From a checkpoint of a small audio frame classifier: depths [1, 2, 1].
Rows from block 3, named by matrix and row number. Each number is 500 + 50 x the weight over its row's rms, rounded and kept within 0 to 999. All counts start at 0. Numbers have three digits each. After the name is the row's rms in percent of the matrix's.
# conv: width-3 conv (model.blocks.3.conv.weight, 96x96x3), inputs 32-63, a 3 kernel for each
conv.0 097:535518512516563518484499513498421559494443542629500443506454489497547545451560484528470478492522446528495485488503448530518331485480414514448529531503473558498588409452494554500422472551481507478461475445518527471577528484458467494425565517442623469491494507485456476595545531505528543522
conv.1 096:528536526490479596455551551520465477459594569527511507475460483618585493529468478530479484548495488564502436465463469529455518517487501521447455483546499531507555599503590494509472556402467482460505440532559536480519465517499483598500477508559554525495531443438524484521491476506465497471
conv.2 101:459531485494507425486478513491494487397560586534467489520426502480470435491467491544505450482449455531479480522445592436466546470542459564469568471478485507466510504413419464515525483583567587436450504529441596548563473446528524471492523569448642459466513490477456544521507472445519457655
conv.3 108:521511509483484533498501542482497562512482666509456560475481529535499413490498503513499467517485476494431583458458474536492519512529620466550491531456501527544529477506511534458488514481498466497480506528440440537525520485537541495455467497496479595382511454628465462611512548483496420507
conv.4 097:382533720476514482449463485569517524563532526483470523450494552520523522505488505563507403428470628409507587507489502534543409513524527589440396487532498444461450492503469494479546472555506471492422499489512559523483532528534489498586435488551554536541476484494529477443457535601419521579
conv.5 102:530521451492502330503449467456481472533484453440504518535524489584488417509457445476518524597491483542527518563556436532546470402482626524541493570500514507486562521515453474475411457536598498551415503476424505428534500478461512500494436510544520512569489512530562539418478515620511491461
conv.6 099:529598498526543495485493466498535470541502361470509415487522418533538422554504443535469499538527460555507490557479452502481421450511555481505479516521469550530503510584612550559477461451681506465564517522499539504472499533479447470461490493510581439505478573533451458687534494447503510453
conv.7 086:526540450420548561558497545539526364412489488478532474492565509513446455514498466495502519477532576533546440495446451499492487537430527484521474535432412547534502553436520612432426516513513511564486597431381443524488537526437572519484481503442466493453433489603522466625480574475518442449
conv.8 092:430503502493506551548460556554490393443487486528456453477530509483581603516492548461530507501496526510518479551521490467421523457501547588487375513473509523484582468438519444468427483537486534490373432428502519487478469514634640519457440513415483457496348507610583491462615488463527545487
conv.9 097:545541480398498550458526535496462417480466542479483505486544593523597644490524569562563625475484540527528544438482517534503423523513448536467523502513537445457523589488559506515510487435464550447439478528446390509609543484509488526530462491538389463538483482523461506513450503485425467535
conv.10 103:532509593421428538468532599431382587519483499563504532567462458430473589514498469556513534532401481583552434431416471475545448509485476572448358484521576451525540479493489428507523472530425438505521465516475545496490453502583497479503497477428499431502521490500536520446600551491506462467
conv.11 104:520488477537450506536491582527513517471468684473498492453479481539564512503473562513556657508555474465513552542480476473372505504510568566469501552495478491511525505477449478537513437555428433472378477459554450521600456430480486484480529503410484539418425546563549536536466479545492424456
conv.12 100:516517487488496527453469466508477456489503519570501501426562521547509410452524549537518500497555540494491520482518538552485590577528437538450482493514564596506482502483494432484501460440516527501398487457450560483598492585548512544531465462400574428472546466462537529497519524516526476479
conv.13 099:595503441565563427474518464529510465452557375490488440589488489547485453471505493488501456586580432592535495524537539500525442555435459452580472545485350520463562457490498548478550463491606471500510451500429532590421577493436541517468522513479498532454519445536481497555565523497620440488
conv.14 101:482512459462468495507474508469424551443517502554547503481512501535553541497536504534589569481461511542563496476515514630504411473479511503505523538515435435511517496486466501533473492440427481497537475516515456405675567557542449503562399540562414562558461442503521444504580573470512553462
conv.15 105:599456475496448558464530539397550487412546489524584398538519486564559409469453561497472513553551465498493552506480459586462435521559533464623394509495510435495558497496547535441620470466487480520552542535532506474462504475578495484505508506481497492495449536553467450560530490503452507467
conv.16 097:479494449467524480478494652505414529505542507482480494370519573537525500507495488497438396500466506498525508434508487539512502498600462561448459550499545585492427502439622448444502677511520465505475492456465519501587465525675492485545519542447533456425488531499495556579519510492547503463
conv.17 100:490478436615574451445505528554555386491519458508448544550508547499528483520519461541478509518530546498533558478440466571482466524431513498481426512567469505507467518533535529468459513438406544461435468515527552551448526468478561509607514494579468459467704433435534546537511491500580493507
conv.18 098:494549531447509478377538552494479428510537535484489501561502550454508549450469579523477480497416526540492439521517455403497526536485494526492451493463544518503481473497574588553454533455434544543467471574556488410513464508455413557474501404440468501445531536470519461522482490572495509519
conv.19 107:462506563570508503494524528511484493418558446347535583402537581570482542444534562488468493457578612421488581497464485532474517506452463470540534459519554546489522513441480631531443475496499415479563579466453463556499518456610513532548435515482484461552454599446554472553554444509414576541
conv.20 100:583465445445517474558506535455427553475480404514489406479516462512500490504529409396475567569505443560569496527495465555513447481476408488450444550506449536508523543498585520427431462521571461495517541463474544545431604499382524494535458497565493570499463487471485529582484520481513536450
conv.21 090:552552619440443585525430499505457508458453480435539488458402509415488509460468487457387433432518562408507535556446515550482462464547510446414553477517490478451488485479440612527521443497426427360524589586537546472494519460532459520548628624575554430497582519486491478502538516528467456553
conv.22 108:561582461554487455483563454481544508467546582491519509530522521492506488534492494455464552515580490527570544472507552427498563479506397517541585554519504499429450545461481474493432497491496463446573510539501467519533558510425506521470525513461408520577546510431517449481501458444477490514
conv.23 101:537497522546538503444507699473466444547525493520456491476479473485465529542495563484453349548541415482478495463456550497524492493506554487496468513503429511484488499547585489512489545475514490527553535563604504509467455532523523516560548509578471521515523508520578519393533495492458492488
conv.24 105:419525549503471471460479440540552389490510489462469484533504414408444510457512459500488517528561489505508503484478523521551506612543446530504535455424443497472458520503534460550531420440445517524440562531501465517472492505495528492500510437467474512426490478417455452608442470574492501519
conv.25 108:447492528535457436528509541520582458480463557495522553529554480468573492418495632536503431537511481542443503501484522518459577463497592522487428551509446496516526499497502496497501515478454459569579499504578490519458414481571516511516521485497475484512517452493537515525528546451509487490
conv.26 093:429512364489611495447472444468497417616571431532472468518555522425466518529569532579548482597482502440489468485535469526476512416537518515513414565509447453487445553435434528548521534493450435588501514517497427481388549585424514515568501514487506454445555498523534582492524524481618441417
conv.27 107:472505491532520541518480456582537412536473512548546497444496524503521479480474463525472453452529575401469624437453578518546564499571572457441464567501482550455424555569452500523470422509621522487441559526500389423685583509511493457553417479516378451585553531479509518549529493472474511548
conv.28 100:412573537536496503543614384525544410532501437467527562498530517544471429371508610560498533539551504478485477528474476496513439479458441470439612488539642509489472407566512517507393463502437504443529484472494528535388516534481543500474476418524455471437579514534517465428520501522524536457
conv.29 101:518431468540501509552510480516500399483554433588527519486512523434473671548531465520522589566538439538522453432445544463504433549458449475520574507567457534493415484457422469442418410484516418470449398510494435461563550521472468493516483476524494502422555465449510526485516548475539517517
conv.30 094:511519476538532505536477480512563456495419540515534456560484490485531571572539435553479429556481465604483445644545534519487491499471420513451592472538551657532375545391592484506462492503516576411548527492490530476498501478545552572406504468400483471561514543380555492428510542504533498527
conv.31 099:593511444491419667475483431574484418537443470502446495547524444559513455620547317563502470598477515508515499430440515455468456453494487584495453536498476527545436497458442519521447446449421471559509469439573506506510525527429512530518437454458487541454518530424544506516507533469510477526
conv.32 105:523524465501525441523466534412559518469489541500551511573559432449522620487484485475579534542524449566508462470487438431492552559515465444465536482470475456503492551468491477517514416480414484522518421551544451497564541503398441484571494530441509505542484581455486430513493539473484466526
conv.33 094:460491476476511484470434400485523623506526499410438530486486478530483421515468552500502529541505426507516442527479489505554435559473463503431447464506491519549560537471427464518508494420563532512486403557524516461455586452490509485464473509489508532464461593450580459485448559583518466461
conv.34 103:520404509514544484534475550458510490435507427487545578521378443516531606541495510444531549458474553581484439569488476567527492504445522459541533578515548602458422544559453599588457491466499478482660579526423496520527488358591548493456487572480553553326514574471527488602531575509540496428
conv.35 104:501433504506534539535530472532495408508510565619507458469468526450476512515524403472494581513578451555464428473496567488538418559474448500455442491496636475512496466463539514509564470495425450629576489518566490533436432566586486489480473481531490543510490483508485513433484490538544418444
conv.36 096:437468721437507569508488429555445495531452443517543657469517531522586559534485484459493547426508659534436451547509439518570478577600468405492513506445485512534460423447445529495482567531429499505471496414440503465529509524504527539501534538577479455492442461413498547428556559529497491558
conv.37 095:435498539551535565516506557507525435536502524528481476495531509464454448527539510438439421576473526547485477501519502534402455536409501469588452540478462456508509572433463492486629458504489392633510481521476502462489493596636546509527485525538511466511537535483549495479517442534535496508
conv.38 091:498592451535539446451534557433593508518412495463540491550529571519563428400520544531542531488473451580455488470542414469446547527528436494492413478563465484546474466526509502470451466415554482494448426447480498531469469558587461519609460449399434545484625453529465552522501557540518541469
conv.39 105:575478539533468448523470512581523481512503474501480510518488482382449602505541521527582652484465444498519555514480477399486429424428482491495512501464444428560500477485518458549546561545462598552426666544501478458399486485477491504455522501489515507506535411479474517493476513505506503509
conv.40 100:451478583408480653540498485530513523503515492436520653487492435510499530530500549567533533467465464479502477462491448529484575567552452536524435446449591545537414516498576452542489544492564511474460512524535508427628484472447598508468533528561468493545392541512559527430448482464422467495
conv.41 101:410432634564550625532437496487515506541503499483539512549553477562526435464493464503501522484467536531451438466515438544439517568541481464532557529489515500493400476457519473450487477527526548522509460571432561536444537444463611559397446569459505519512459468685595496456481537478458471517
conv.42 102:496547478462530517528473415465521525487466446514513458490463484527553492512504442521576532452469520546547548448558539522473514480460603507441478521499516531488492528481416518461449544558527618453480489540562562532485540470528496527520464481575461511523515470365493532505458478480484505533
conv.43 101:569500468556524462492472530534468574481479530422451510501534641506426387451509519450438432587571524453499644422500546534567456470443524502482457505507558366474661527517494506558485434507503543486492459505507559475545480508491522492504397452431533465513512489496526513526419491569457502557
conv.44 086:467505470525524490510462416481524443450438400546497527448522517444493580467440548508547497434579583537470503509436392460403571526594531531551543465479580534518535595478465519427497503428483508481553585486530586536420452485551541467455609512404588465491467521458466474560468508537500508510
conv.45 105:501561539560501470591475404535507417670481522488529547515559560512461494576521421542516463478527530491484555655677519580477467531484477549514356511518462483530446672466465546520563504433424578487380572582435448489458500504499517505495517552502465446417497480494502454499525486559550482445
conv.46 099:551543603484518448421498569563440507543517570498509486479453511453481465536465530471564547490535460510519470473457473543514523486476514491452595498424504514460538489551600496499475461523538514498510493518489513418575463506535493560528468481470528498501504522443501528439529444506459509500
conv.47 093:496482498521492423422477459538513463480525511550585447592489451500429458525493486506428379538493479552553426467449491431518578569550495501416431510486446505460481476484463554445448457536485488517424503498499501599576548555530469535572477526579527519513483466405449533595594477422555526514
conv.48 101:516487432547484478561531467539453489505583414479524517459532461442445469495537485508553518559487502543551496473485463500439596530524437451501532452613584475515545513557494517476495495437469509453506522470500546436407525448440557508451473439449547502437473535560462515625458530536451538573
conv.49 094:518552624402533480535495447554533433476513553586463481415513495512426491501520463502550432490612578412429533460448463553546466499537587445477495533477520496493427489468484454448502594458438501473417539544553551504494540518523500519596546548497439436624569504448509533500520483548479499439
conv.50 104:515510520462475496492552534457487510488426513499486539473508521504523579443492528464534635480521527533535612515485539455428579453484568420464663457414482556558523494529553542425632519555507484460534499531475526575497556476476460477481552584489481519437582548419521493554467483560490445602
conv.51 093:475518585499384563448497411560443577394529468519452545559466579500504527468508491490573651518493572508504503527467535459540601524514405485542465430507557451521550507469542553488409566520548473533462500488534623561540483505534481527526580484523558510468460433391515469449498483514509479510
conv.52 100:527550541439499579470583486482545542563602425423584569511512442584484384479471536523514429440555520548446475493447499435521602483497452490505402455470592512560551492535499403443450560489541453511523443503525529474512432547567463525507545533458512483447419692465515515595475493515524523498
conv.53 100:416473580554503563502547532496460465397468547452452452578538450438436501520499451538543454456535537542506471661503391582511398473467514508415471383454487594500471458557503593550522546525387618397337474467434482446485534532578475512564471487637508473497561540480613454436526561525495488531
conv.54 105:467455514559419500510531467467544510426562519527449481391528518510457464459485610507515559524541438541502501462478543489509512525558438487627405553478462465471577481488479457541472571476414390633512512504554495436415420582491492486463456470537533522505393526562513521513480454564520489497
conv.55 108:457521620527560564480486502472583468470478521520464611440477601455532549516465498522523518474504581436532606513553453523481389494491555507473549434483602504516503510521418484470445468455600502479447500438439323602558580481451556505358466575502503536527495464614514493435543482359492485513
conv.56 098:465541636483515541528463421488487742530495515445459540540502515505495537455463479504585529521561529420497507535508418485459543574463429495477445394473628442485513504550508530435427503485413572491406538498515567458543470461447541489473517555480541520526549530500534489469487493464521517484
conv.57 097:449525608453472470532482520397527599491544503444495626509527550459500500509553571545502397539472508509536523462526532535534514552506455487468603562487591516460444505431460514484528509475572460510447505513491569597509508497561517488424397467427468555527570480447604516384514511416550452612
conv.58 099:577497461432508507483482574424494587538450459538549500510508504416459528486503468530474450528519557499535542496524454474465479470534510462464567476505522386488560460534543482491525549607450439468577493436495554530574466465539540540527522551427520468366509457530540540475453444447546497484
conv.59 104:574483501498503537505451491507547498482519577485499489571509389488516432535458535518607486420487523494502527507448459515501461482533487525530419514548508481529491503496470579483448555488461513510482563527459447554547550536483532480511527513416542473421409502475551417499510518517474571466
conv.60 105:449560396471508409454498552496492554441567500523532546477469494431552553440536556427469565543532484543519452542536432433439575556584513392559694526477451477486561461497464476543463511490558532475623531546493496528613552429490577522464696549373531536535457399561472466448444483524441533540
conv.61 088:436509435528498451584522417628533403576445436573568521476510514567511465500572596520517530481439523460478434379509461516567388451461499499446472489501407502525576465547485495525431538495441488541568467473617549533531493553470503519526522481478442462492547463552472554585531518527483487576
conv.62 095:540457447486593484488493432489501387535472461455491507513490532497495500570499530584515449514562553453523511469462442521518524509463435424517542548464533474490542606492457340443502603522419475412453552512418607476383441523481550487443518501493489507457442567559516528529487519598426481536
conv.63 101:511481516434429524515494557536494410459544589473508526491471525597568667467468533500538570475586422501539516458520694522539487559522442441534476582470481533436504482510507438513573494539491424568547493416491516471570486564565536431504519452526521445425413618554476466428510513516517546489
conv.64 100:417500518453563497512498481433464560494479480537464474492518466547540513491473500458470584474494522613558456452470512527452534493561496501535535484461432541530516488536567591514451607515553522522586351528736558491466465500430446480423486527469461474603513520556555529470537534589476498534
conv.65 101:523529511487508586579490358438516600494495462545499544419503563539496468583487449524471490443565553443519504441425440496558486493548476446503416543559560513509466555517398528516503500469415529528441493551492432481515412519491542533449449458554530438446483524472464533583501427503480492470
conv.66 106:492471420480566625489529575520538505573492477512532513508517550526499402469506512502515463540489475501572519534488442477507480542498435445501427504527582543543553385467558500516472493536614448466515488480393345463702524514448551495483542435434535501430511542481422489594484475443487539485
conv.67 099:467524490504449420418493554539501437468528461473501443550513462503503508526458473537532513478480520520479495417457458467585494526506555492510467521489523538502489459485596504431432611443465491546471558576514565440320483531524486489460483546535517497490537500488495516563508508514515562474
conv.68 098:537522457497438433442529566553521564428485457482506502447523563517567571392510642528513548419497548469518484492533490499584437469495600434492658536557510535525486494519450540475458522470497568496455469562536489533537410492476502533601534516480459458433485494524525476490524504467535520461
conv.69 101:583566578520538531393542621516502426485573517446540583450457506532483518510532591552479373451559528497553435481526537419517583586493350523495496506502497488456498513538433515580554511489448490505482460527570496453479473485562501470659552450501522477539457573470519513502499477456466504467
conv.70 100:457542477523549523443506499508458580490469450469497539519476518488483513523516450586496445470508563414441516498508499531546446492498527501504526545534504539496409519490427535553544502492486482466435485480416422446572594546480436523523529586538498537543568458491537534486488567466436485473
conv.71 101:464507438515482499520537445512484462438527548515482467549529462517567531483518468497578617504501461515504518536525516533479480483470565524494443620499456511551510510534385605533483493548502530536481574513407476540484476497477530477410486505566506542568495498497487515682585517443478458472
conv.72 102:454499617520472434403489567491490554500510592522495525570469441451510470535429541545508509510507489528504476496482519466500531478490500472487411572525450484528467492519518539598564434535420487466559443518542486499452722515471349501629485558572472583490503530543525498467513519525590487413
conv.73 101:472447388473525539567511408515468518510476474488518484500528455433464498560490503527486601476528524440460536559505466591546451483459440399516629560545480526516490536518471445457494457467472464447534546476580558557534508508402514509524606457495506497517405581522553602528546511515446528551
conv.74 101:511477548382503547576465535416488570491493513517437462503468515600484386519553551622492473513464491495512560453516610641474467436496577534453489431492502538534539461471533514564630435527392501479455605495449431452484488399523502470451488519491597466496597391518479549479532528551525503469
conv.75 101:450465510460516504514437488469403714379527576490533431515469556576577474524497505524466378483450533486481472432524670521468508527487511417497610582501482569426546412494528425428475458526502463504501466455611495481506517516530521511487458477483442422504539455460618555475534466427459466573
conv.76 096:445465474522563532505436580481587516524503505548554528416509507492495425556546532553521440530506479451519583429503493519492519495480485482501476564459447546512476467448582451474541520471445517493517460532567583462480494467589427518565452496585452573633522545461586536523607529370464500556
conv.77 100:494540550567501493559526498500497449455481487511517493582567351423524600512517448495503503530534430582514449548543528509525463456501470654490406609468437598437399443496458501475456529467522539517526438486545587534516568512465572473465454453471579466542581455502476537514583513550588518457
conv.78 100:513459526478564493520525402608437357507497489617500566414457460482493504449508543534550522485492466574467479435508499566426463538445532465420608515525437541504456465495604488495481486474562480531490452462461520498469504531460454456472549504480529454481448492509390493695527527462572469535
conv.79 102:560568475424481478444498424469549538548476381484511530535575428502541451453563482489399532549467538418530610472510470532496566482560663599515532546525465387490597495506524508494465517525499507596524495421494528444428508518496535494480456488572444475548442522478549513537459510544533411560
conv.80 095:473451400562473483509424519573467442473517533525550476494454546504445467604497478533470471452578488500529469540453481492430491489530481399392717537514548497461517440466499465467593500552415588434482585482492482535513472397600546486476541499442507484545490484511526509519580510471425432579
conv.81 105:478544559519453472489470557457550478472496534566464418477545535456495454495450552562529480410473555540486541469514547449526606515509407535426534487562560474480484449482491552428572466492486536453553472519502457517436491439471500535544593522454438584573537444587567524502464452554480508629
conv.82 108:537527514555505477531541467461482638497523520487513544496497523513497450569543430483507523455546506483516416481483449447536503469521471494454455512490479484498464437536499531477550464512596435482529484494602505498596432473479484506512495533534514552423553460496583487463521507486470531451
conv.83 106:450514537419468503486471508404556417499595478437530520447550509556492471456499495509525588495537490493528445518493481483520519396588559438473509477483505570448472453545580509599558373554519436491487514515534474482592511489499523470510455529556474439444500528451489444478517459580533447536
conv.84 117:442526499500552450497521547503432542474539475541492465493545442540500532533499420536551428543525466578527450529472463480505465515525566543500500468533435527531469495515497513481471515454568519517437472481470488513545514530373500522527478492455440395757479523454485550510474484464520485445
conv.85 092:446529636505523507538540522542546538458482491469520493486511503529474421483534602601536419532538513651557495526494466505515452508467463492520433517524556486540510493511500497478485632566414575488459517449503602530560433452508461485517608571582591551532450432567549521473453458510536475535
conv.86 099:543564560508548486505536487515536420461572486539474476534567461483496501468483599463536431513479601530535501485492483417524530446513423607461539486554621488464504514564471500601432490473504510530406498533600557414446539480543494530575536509482487500475496504654557461430475523470510441590
conv.87 095:516485493506503434523501555589482457527508511529473493494498492491480466542513539531553455493532432469518544430425421539541477512534588455477532540528501480452633565482499527439494498506435575504468555479475581445469482565531447471641448451519499443478443522461520529484527479423524524475
conv.88 089:473540481539525532504514488524485375492520496507490487497490398492494468494507609476490486481540525472488516459502526465534537551503575445496430558471514562491531481506378437530479554525443604480447474466693578473368603474440485551656489491522452498531537512529573458461476499498442499460
conv.89 097:511557490497587602478483456534504620497567424433503463444541413532505486449501475625539470453551604434552584466451450481552546563498376505497511579514435578500419499442508543508530463513582432437507502578499524505527538529435553536428482495603459496509491477474437463569546574515446506479
conv.90 101:516531537562517393509552481472518464538505462429472563509503536493477455448478482479556595477534504558550519492459531494504573502566537436408647474471585482501516456462658494530549431489549528497414441479529459596452438533452557545433447477488492429596512521419548561448508520571455542601
conv.91 106:516542460523467448525480495609498476556532486533471522540494536602431445520511492461467574563518526547564436508489550586532478467519438509447645474516569494523526503508592475493617467550474475518550519561487537426501549525531520490455526467365538439464486480527498537551479532478493534584
conv.92 104:519495486487522587521490464453388629437505507470503442495459447481479486510465484465509445488521522507544450476513468492507453439523560485473558505477589563474545447503568458522513476561509540535492517498559405459683547507381577510470563513532562452617528548467423526600566456503499478468
conv.93 096:493520543556465474477456484466396478469509539533477468566555486429446577510563444513511509546563400495557499425460590514433440539508451492627655515503548560501441472433434490451489464485449447501538567524465516498491586566430545560465597549512468489575534485444529489463497503471516545485
conv.94 096:515473520524427518493543504535490580481539471422492511514469494533523461432514552496513544503467522508508491522527507468565552562606378536483520570522450506620522611590503360540495394397481471451509488574547422481450532549484549539478514507543524552482513502504550522462491518508496491513
conv.95 101:522561573477427527524469495652446543508545547450496509476498504616545393431494534428467507461503560490549494511478492560507474471486532475558508593582559450505626479442511536472470524505505491491568498429514603470409468532471521563493483517433566556496470457465496497467451510507398557579